A small image VQ-VAE, trained from scratch: 48-pixel images, 6100 steps.
Rows from block 2 of the decoder, named by matrix and row number. Rows with one number belong to one channel. Each number is 500 + 40 x the weight over its row's rms, rounded and kept within 0 to 999. All counts start at 0. Numbers have three digits each. After the name is the row's rms in percent of the matrix's.
# convs0: first 3x3 conv (decoder.decb.0.0.convs.0.weight, 64x64x3x3), inputs 42-47, a 3x3 kernel for each
# convs1: second 3x3 conv (decoder.decb.0.0.convs.1.weight, 64x64x3x3, transposed), outputs 42-47, a 3x3 kernel for each
convs0.0 105:525486540489480521501483599521493516466505480516473523503543501534578468448483398519528465489573475490509438490470463484521492521533484492515463503523467514533464
convs0.1 099:442457507457440433458446477499487537490549551489504555513505520461476543452487443443466477487469450405497473403480451432427461401491421488487464506542509507486437
convs0.2 101:504448507478490516513431495527474470465589566509484525499456461598558477476524454472554509548580515498539476509543501536522488506567516505505474514604471472539481
convs0.3 098:459586532550509504495354432501447382524521390506461516494454486461474481572466462488422518543519472521496497557516576511492516491529515544461540455418508545511491
convs0.4 105:502490563518442517515519539542496483513492481529548523501528500523513503511505520524554514496504499476456499483519515502559487463499508482477486531489440517500415
convs0.5 095:490451436442497482444494433501448436494548576456529541478512461501489514442474512509523464518468477503563433485483501468518511467544422532452535491488435495627546
convs0.6 104:437483503474471528453465483436446440531460485464465490492493498499530508489470475563556522554549542433461469423457415483498504444424463454464401549485479488493444
convs0.7 098:551510497478436517509492510513568490555415541515551523444507540544517483509500519606469542566497414561445493493476538498483494479559552449495499545535517504514436
convs0.8 108:524486508497509508524513497521516462480465474452444515512491466509480452501492499534501504516485527458482515518518472467480526485505518524511476546511496529459458
convs0.9 107:503444513490473578480519512488503522489479485466494494547431489620486503593498552480490503481481474430505540478495526495543492523547543501465510557487452563537527
convs0.10 096:520521550529479518537516604506465511492481515508496501511534518529487448522511478577499508463493424440396428474524533506490430527501517485515448480463425410529487
convs0.11 111:435520488503469484491473429488463512525441522525426477551525519480455473496436540527521528559451443476418509515530498522558474490492503431421404507525391465483401
convs0.12 104:476506494448519460508483525495499490533524534527460472526512524528463501502477522498474501516386465514487465523526523509520524520510472487504428555533455516440467
convs0.13 101:475495525465461488419499504486521485496398393510530481511488514593491461572511486484529520559530545505504497466483479522555474484523457550486530460450511514486520
convs0.14 097:493455482444522655497574702505504481546430467486460517488495563467515498488560476554451581443490390483375415526584607526408399529408462513497502472448439500493452
convs0.15 099:501513516552478579547483399544482499515441465523532452512539512508534470571547493523450484493476494440607527489500543532475504477613504486504491492468532490512528
convs0.16 090:457557475442523395504487503498456518496473440497499518529495546528479507520464472455406543495474489471435482492501454466474483497527506497552463528523470467444527
convs0.17 105:517505561472464522478451534517520489499558512461495523561522483498502512581497493483495514500483527485498518453506528485549524507560540529488524491530549479466495
convs0.18 109:498490499519420482517473494529467542448391584539517527543541503501515469490471462513574485518557486436546471507484553471558479505564524464514447570521494514527492
convs0.19 093:444388448425464485470433451497548536509543461492451534527525462489573467515476521467522510502517485522519529471507486485530466479443487508484481476596480506489460
convs0.20 099:472489496459573570429519528512463401516482404501448419476450521499459492489493499474493527397435498525496510517549518493481525570509519485495491460434506512490538
convs0.21 108:507494473518509446571540425452530512481530511510552485535576519435565527436493492486471466505503502544565543517510444538510532513558517505534472491534499509468444
convs0.22 100:515509536498439515504452533448451478496467498504494481468495502501523494425487498500515460622532460439463475475498482462506487504551485478500479525548462539496459
convs0.23 104:436514477450659683503472408528573547531466561570552538548509493482472460485451461523408554541357505547573514472584521527356416474549626492453468508488459466485450
convs0.24 095:503472482458573631506525491514469482496600456459421476517465512525427513481458543505552472492242583532567478524521541500493459534480476489497463530482498450496460
convs0.25 098:565409400559397366577537499494548547491527524486498448524546464470537500478471460476670496537616493434491455474556521526634574469565484493560532532676542463488470
convs0.26 098:484506528505646564529536471512548501527570527526521535526540523507533507521508495491545449478485463469499466540595518559586512512494566547555437552561484423428492
convs0.27 099:476487461501478555522512505505481502483524541536518572525488492407517538499456484445542478540370494477518480512573549566422515524548517507515496517392507515486508
convs0.28 106:471515494486509497504436478480517495449523454519484448496504524517520492563575529526506536558492505510512493518553517479453478471492492483493526511464488520497516
convs0.29 096:515481504490445466518437537560469555513450506519488471505542460561558526463500472518565491487508460481464489458456481481526539444493500461507470524532458465471468
convs0.30 101:457523521476523479478472501476446519503463511499528512457462512427456523486524517503470499473493504503535525508562533530358495540521514521456533497467530515513496
convs0.31 091:466469457487516535467497484480492478507510496483496512520532530482511513453498474487488500558445503485459471522510512458414556530476513533576474438357553481481514
convs0.32 096:447420461421382471460450448490474481473585529523546527501502488470516533481482462475474499497428515437461530462490494424469469407493439510503479533476477500488483
convs0.33 108:594559558489492499426416448469467498491504488531513508556542500539526501538514511603528501521485460499463470597546528525479489475463444509504495560505452524506481
convs0.34 098:486490488565483551468490503505566477507461497570560440518570482515470442478441468497491492490498451438505501518477506470514516483498506473470486534541449500407528
convs0.35 095:486522476466520513498517531535510546490562566480489500508528500479460531496477523518554509553376554513500502475506521486525463465495514485488490464567433485488457
convs0.36 097:468516497555526458501583518475505506478552596431547576473513461511499498465435454506528506586511470497442471473507511496491505496482523483539485533469466510434472
convs0.37 102:485497471525506476504500483492555566528397406542529537502531469474477448540531486512494501497577558467479500509479457486582592505514518473508497527579501493524489
convs0.38 099:453543538477542572423458512507432500504471470482511473543517474473544521466504500526432391588370396600558511509440415524460458558531542481466502506560517473460438
convs0.39 102:463494538474534510491464475448466434450523417499553490539517503523503502500511496516510517417471492417426478545580555544476532511470576486499496515494481509465510
convs0.40 097:470441438467617547468442438492487531489478497507521496448485493464440532524503483520524585429405519625593502477508497486460497444444520504501499530522488518487535
convs0.41 099:501477476470510645506503558504469488476491523488546532493483509438527509503540480470421527443553577518505514468471496472490381457477464484501529392502573510561489
convs0.42 097:509482529474483502497440475464493461509404510466508457507512483539472507506509511545513499452430475482479470510473583498654460528531564528424514475549479510559497
convs0.43 091:494512515461460507524473491499505480561423457511493537503492513545518484525506497457529460515410462492499465511521498509399527473479520528482534493499479524484492
convs0.44 099:460427456456461483417449397484505437602441370482465446511494553488418485528460530446471521435423455454487465441524499506509526461556540520505495467486490428518468
convs0.45 095:494453513505469522517469480481506522514481527484479487523536501502545545477518517512567481465579457455491460490536496519465449483525491496480516551465465495472473
convs0.46 102:468465495485526514486536394492515521512526501527496450469461515464443533526493552489484518474436560500512556538527475535500495509547546519508490498491539520451515
convs0.47 091:496455538481398455525531483485473506512490468510523551479488505464502482489476457578487483460505482465457538470536465452501463538477510550524503432369556547575479
convs0.48 100:511550560480511540503473510501511497491443459529450516533483509491452478545507495477559546451507520427482521468550510480555471416440449457541481485559474456469459
convs0.49 103:511462498471464567491451491497475513478448537508494524524566531541515510522462508536529493496509455478502444484505524543504448500520563475475488503485455475480468
convs0.50 105:524520512524499522504488439525488535510527564505549515488507526513526529485486470543497526548496479535454471542467502511511486544504502489468470540483462580533485
convs0.51 101:433451496445447451485504430506579531532513459504520491507520515466503493525493528448478430432566504436496514521519537514490516552505676511488489467560558530511373
convs0.52 101:493494485476487484484478485519590494544372498531494541510570511417502457507498488517502497523442560519474478514496494464518521516482548468479477474580522495494475
convs0.53 104:528480553464490545494494532492513537556587552474470561469486505466476537545486517525510534486522533531479496491514481511536549528551451524506468422455485508547453
convs0.54 100:506511502472553400496553480515504573498546480529487521510561566486476541499473484506487476469477498559468477476458507501504491645459464490512515462439534496440486
convs0.55 092:473457503474576537511484544528484456482453502515496494546492504500539512497470472534502531552472511520522514468483501494455458479484438534509490490495496495466493
convs0.56 094:515512482537396389551513570509503503446543587452510495503489529472500493508485514482638429561753454410433432469436469470589517449488470534465514486397542513516507
convs0.57 099:522532472469504423540445499460471472502472479429438514442481509488506510525580470447444476492597591517577546484468483462494481478481524514558556525392459506477458
convs0.58 099:450479417530604523444552461449468483488523496461481478483512503532518497472499509489505570522397527453466503491508501498471461485480524514498515539552481517534478
convs0.59 109:455383367486485453560521452506543586449554501451443472547544516495477504452428507497432404495424404549504487425440457512513479487507528488490499525494488505523487
convs0.60 102:486509546477487522509483485465526533476517519481481472548561529500507479474461443525505509506488494511489527470543508465548532455515514513516508492532490490512516
convs0.61 105:499498473469517496453523489484509526429567550496536520531527490519466484456463508495501509454394476469466527502472547512620526528424534460513494558514473535429571
convs0.62 091:487537534590367402499542552481477501514506505492503462534558499540615523548547457423512513494547493484459466531468513545523617507562547484475489486602448502488474
convs0.63 101:430519514468659429517472487484564492491528454461462500485478509465501523495474490456504494487526497474546483443576483576377535486536565508491450520495528441567449
convs1.0 082:472490462463458477460484473376517487524453505521507500525481477508614473415505473489499518520534538479486503522498507551530558488522489483509544516486532508530492
convs1.1 123:486527566356464608429494548514533507465461534501512499505528489556444458485508497478410428446520434420456454490503508472502524516457479555509472542585492467513515
convs1.2 113:447433511499465486485481510522505550469369563489436525483416474494524466506545530523476524518529532510560549583547565508422511499497495490541480503585521481508501
convs1.3 103:528482517465476488512509503516442515530466511537518510476465482490497445514491520505449455502527480525531543454516504462442500516550545508611534530469499516491511
convs1.4 086:412512484498491498470486535490461502505465534515507511518515503500505560544487536490517539447497539496474516511537536460469515448496539569496475519497465485509511
convs1.5 104:507490554456493558579520536518440498490492499482489487520454584488605558486463465495523550478459477464460487503472457492440509465487512496640474495497507521494511
convs1.6 081:481512584420465547456493516481478468491511478483516489518541557526534565497473499437469496451510480460461432470575495497533489525552548423441399443440482471487458
convs1.7 107:529469521515521527498509491602494506508397535499555522431518450441538550567514471501498502419540549495508505498490521504504488519478458532500493501472505485512517
convs1.8 084:503503481528506477543518516526481507552487479489524494503535572490469470608513544494492557495504513489458487448486513476481510553550514498559543474502453456492472
convs1.9 081:477502491505486512495478523474477507543446480460501511534508430471491429539542493488485534472490540512491527493506553514464443553493470474503463505508468534485520
convs1.10 096:490456497535541479489492488440530448433513475468486443432445503558431523496524502420464483409480468490496475647512496557508548541547574514603456522500488493517515
convs1.11 087:623536485541479487507495516545510470547476476533577521536524495507521503484482461524538462489562511535504478503617492560523536502530527375342387402422384430462448
convs1.12 090:556510512578519474464544530510517473468553528524537509509542502525470503561545521534544532513424545559535558489502496449495524479511503491520477559578487460468481
convs1.13 091:507483595431399554515500564479483512475421532472461483497512513476569499481443440487496520459549551479528494495576564543570537494498539539485537512371506562524517
convs1.14 096:525514520582468493476479510516486553481487533499478509470487571523503539486523506489538501468510494493512498531465468470449461455468495429429528445397532527509550
convs1.15 102:370442578549495533539515493314471488452575448435500415606486492440443493509496474515515502516529523510491525462458493457502565448493493464521525505511528510531518
convs1.16 115:457461472435477458510560473474461488512485492520366544542550536474500496516609487467470487440458487486470465491483504515528461464445446496486476461524462445579450
convs1.17 084:483517494467576520420492479505481505518461496520494494500500483514511477499523508477487478495526517519501516510461510533462543510482488503503537455516511441484495
convs1.18 096:436495512490452498459515513418490495525398490465470498525490471494385364478446531503521491526430535518531536606503498488482445531495434546550491550561491526555507
convs1.19 113:488487483685586479551508480513526496422472549461517524471521501536546510506495407494441535460443464471490468558549477528530481463476513483480488480424517492474489
convs1.20 096:466477496480513527487508514521479452504480504526531481440468428450421480482449441491482480471506530491522493482451465499496500506503473519507509500505539491510514
convs1.21 086:581525437508462502559568472504483493472477499530516515463489566496510511471439458485417445527524493542560526430452512512448512537527485535520472526497502502477498
convs1.22 121:485471509495519489506487480503528479475461455480425428524492490508506553524539524519506499506523466523516488461512487488567501468495475495509539459473576503498481
convs1.23 092:516480530557534489549560480490522495527534500527500519460445442515411471502426496512535489530496510472525509460450427483457426459481407578596529522427506500449541
convs1.24 119:491491524544491520475534521542490479487511467490477473505469576520518482517564520536569517565463564513599549600527510579488506507538523497424515455301515525484544
convs1.25 086:502541480491481526492438517487494515511512503457455516523473516528505461553560518534561525519420522510458475511502517427433487541543458519475501476544513510530515
convs1.26 086:545501507518394453501479536510496505512423476541469518494502501540548560475507503486487454534527511490542507449460474448487468427429443498494527524467454472470511
convs1.27 098:473442473562483453439536485501472536504463557498546481464452533542493518482452496502554465520499566533536548496593513470461567491553577506458508458389487494533515
convs1.28 090:563531553507484520550514581520517493600470548481441488495476445502461406488434457512493512495446454533466496491496481465510503512517540507464501487562543489508540
convs1.29 110:483494503473534518472537511498522537482405455535362470471560580471529545491520537498488522479505498486519494432518478551533487481513481493482510512512452497477477
convs1.30 121:489490482504523440484522490478528510528555519540484534517514578519478448486626510518505508527529525484497496498537509600364598541586590526508558504384428539410488
convs1.31 111:497472500508419465473445484560585552558470541475479500480505538473513558489491524477450446435450436472483461489448500485479519509465526562428563577336523531567533
convs1.32 112:451345487421405461513454490476512511493514504470498497444547499504590487477504491398442466401478471406426417488439518425508528515501436471551526426549521442431464
convs1.33 094:556571569543473469503422463515491487542463506496507508500470553492484468494460478548547515560511461483441408525575488538490491473433426509467484557525460535506468
convs1.34 101:467497507497496534511504498572596543592469520546527533551548510536531500522461463532470522514486525502441424465431441466540447469463553477437492476471524483475495
convs1.35 117:469438478538548453477484489492489499498520508485480480521483543486432544477571562475509499496462525468508494563579477601580525486522541468571466489662487437464470
convs1.36 092:519472501549469519518472495444471556420467501566517541486559546516567534474500491553507499533477479513524510525502525446445493464439492546588484526569495472433494
convs1.37 114:577585515498479517533530492564499518569545556520549527515537446423454476488452439473480490470578440472477491443483491481501481475440480502490481523515531452493475
convs1.38 082:508462504546487469517523518459487459482498508386475486538514593468535536556529599513538503540506513512544540529466504571521520508513527491467506462483493431479498
convs1.39 090:504548429476534404451432432542515526549456533526513527426461474491551471503494509485595576528521530484487506544592526531508556481534527502510539547480520499486495
convs1.40 086:477450508509547473446514511531496496562472504517517517493541512475533545411531516482502495497453508503514528547538510509436449537561491487420500446581442486498500
convs1.41 101:484465477536468479506465458536512495525475480496507485486555490523604459486507490539511502514470487521497497544555448547441374472424502463440473467484458515468496
convs1.42 122:498491506490549515478481464499529538490531545540540482509520503492504521499500526508487491511550480472467501482497484482508476468454477561553495569592493502480531
convs1.43 114:501474483480571525467468483488402543565263483531589521480504475515532502495489431509489469483521536495481460470532464482484492501475512488462505477404451485475478
convs1.44 097:510496526477414523464474530492491484553461455526504464512498557509485500452562596513491450489504537483511527474520507547506525534544471447481497510542392504491461
convs1.45 099:524544492522502559557547530503505516509536494481510474519554524523532532544504503493536489482473529501482501468495522448499531520493534439467496439464519482466500
convs1.46 092:568470467511555488488472486347505461464548401478490479482493556571590581547540549462482505465472531486547547506485514460430481490508450567492538533552589524526500
convs1.47 100:492560474481425511499443469507479475556526516557515506486456461484598568478499500503481485480471445482468461508471497504465476497529524513580475550311415547492489
convs1.48 089:482491520481487529488479505482476494532517506524551488469496497520496512508470496493535544493452508495416521473460510418423473446412462505515510525618492501592481
convs1.49 101:499530507500511505544489491505516498514552543498510499513533473529542515453447503500504484492463503481484457472534430436524426510493496397480520397531570511546486
convs1.50 090:545509487508492478471480481502450536497426484582496477526515508497518486482462473535542485527525470507489463522441501493461489470488508474485458519519474506498481
convs1.51 086:556515539538549560524569572460467465452476450473448466470480493469495498522516562447476543484512512509476510486463495483466559543590572600479482490445534506496489
convs1.52 111:523492486521479463489458496518564476552382531540514493547453499487490484492526472498472478422553416508478439450486474446550488549468498490500500523432488515504537
convs1.53 079:455462434426555526465458464499429488517432478527443474511574501493601519457531456515513501493473460497490477486459502470430469507461509482474460526487602509482486
convs1.54 115:496489514509473479510507508510471504520314467558514514450486470490620464446548449487524518465478564485453504501516573488421491539459489494524498507485475509494497
convs1.55 119:501482481570542481476491488540577503494488468572479462534517564446431568493540610487506466504425484496472513452410474405446494481508482517468520497427473539454517
convs1.56 103:565536543406446577504552575519555450492490516471457489500470535472519535484497517496476500503493488482516499562543492484494506528559500453473446421509466445441470
convs1.57 084:466476564505471482504495481480508526493485515560541566524514541536490517496495508505435489479417497452505515491512565542523475499457483466501500487406484489501495
convs1.58 092:514444460530602472501517527509468500525393482502533516548511494524456458468524516469485465467476469479478481526543499511474432512508497483508484469525517450475474
convs1.59 086:385336456464405434459419462524557484487503526489541494502507477487534516573561507456418367476501395524522408433462389542516490519585555470514497482528572491533545
convs1.60 084:463470501512517502480499503520565545518472501502481552476457461568485509548501495488482509479505508488518526459478521450431491472499556473474484487535523448473485
convs1.61 101:514522494586509505515550522527581531555520577535457502436461469498469450484487447541494516538490567524551489594424541529591577537502490435442473522547561532555488
convs1.62 130:534529522446400512517491510556580501457449539519483501530550526537517541508494460520498507524509495512502484475492498489493520507483540487487488486638523491492500
convs1.63 113:407426462421633455472550420446360465476572467529500471463533527501539519529508528492527504530526539510547578441550535580496558533577488461475446476462468450449430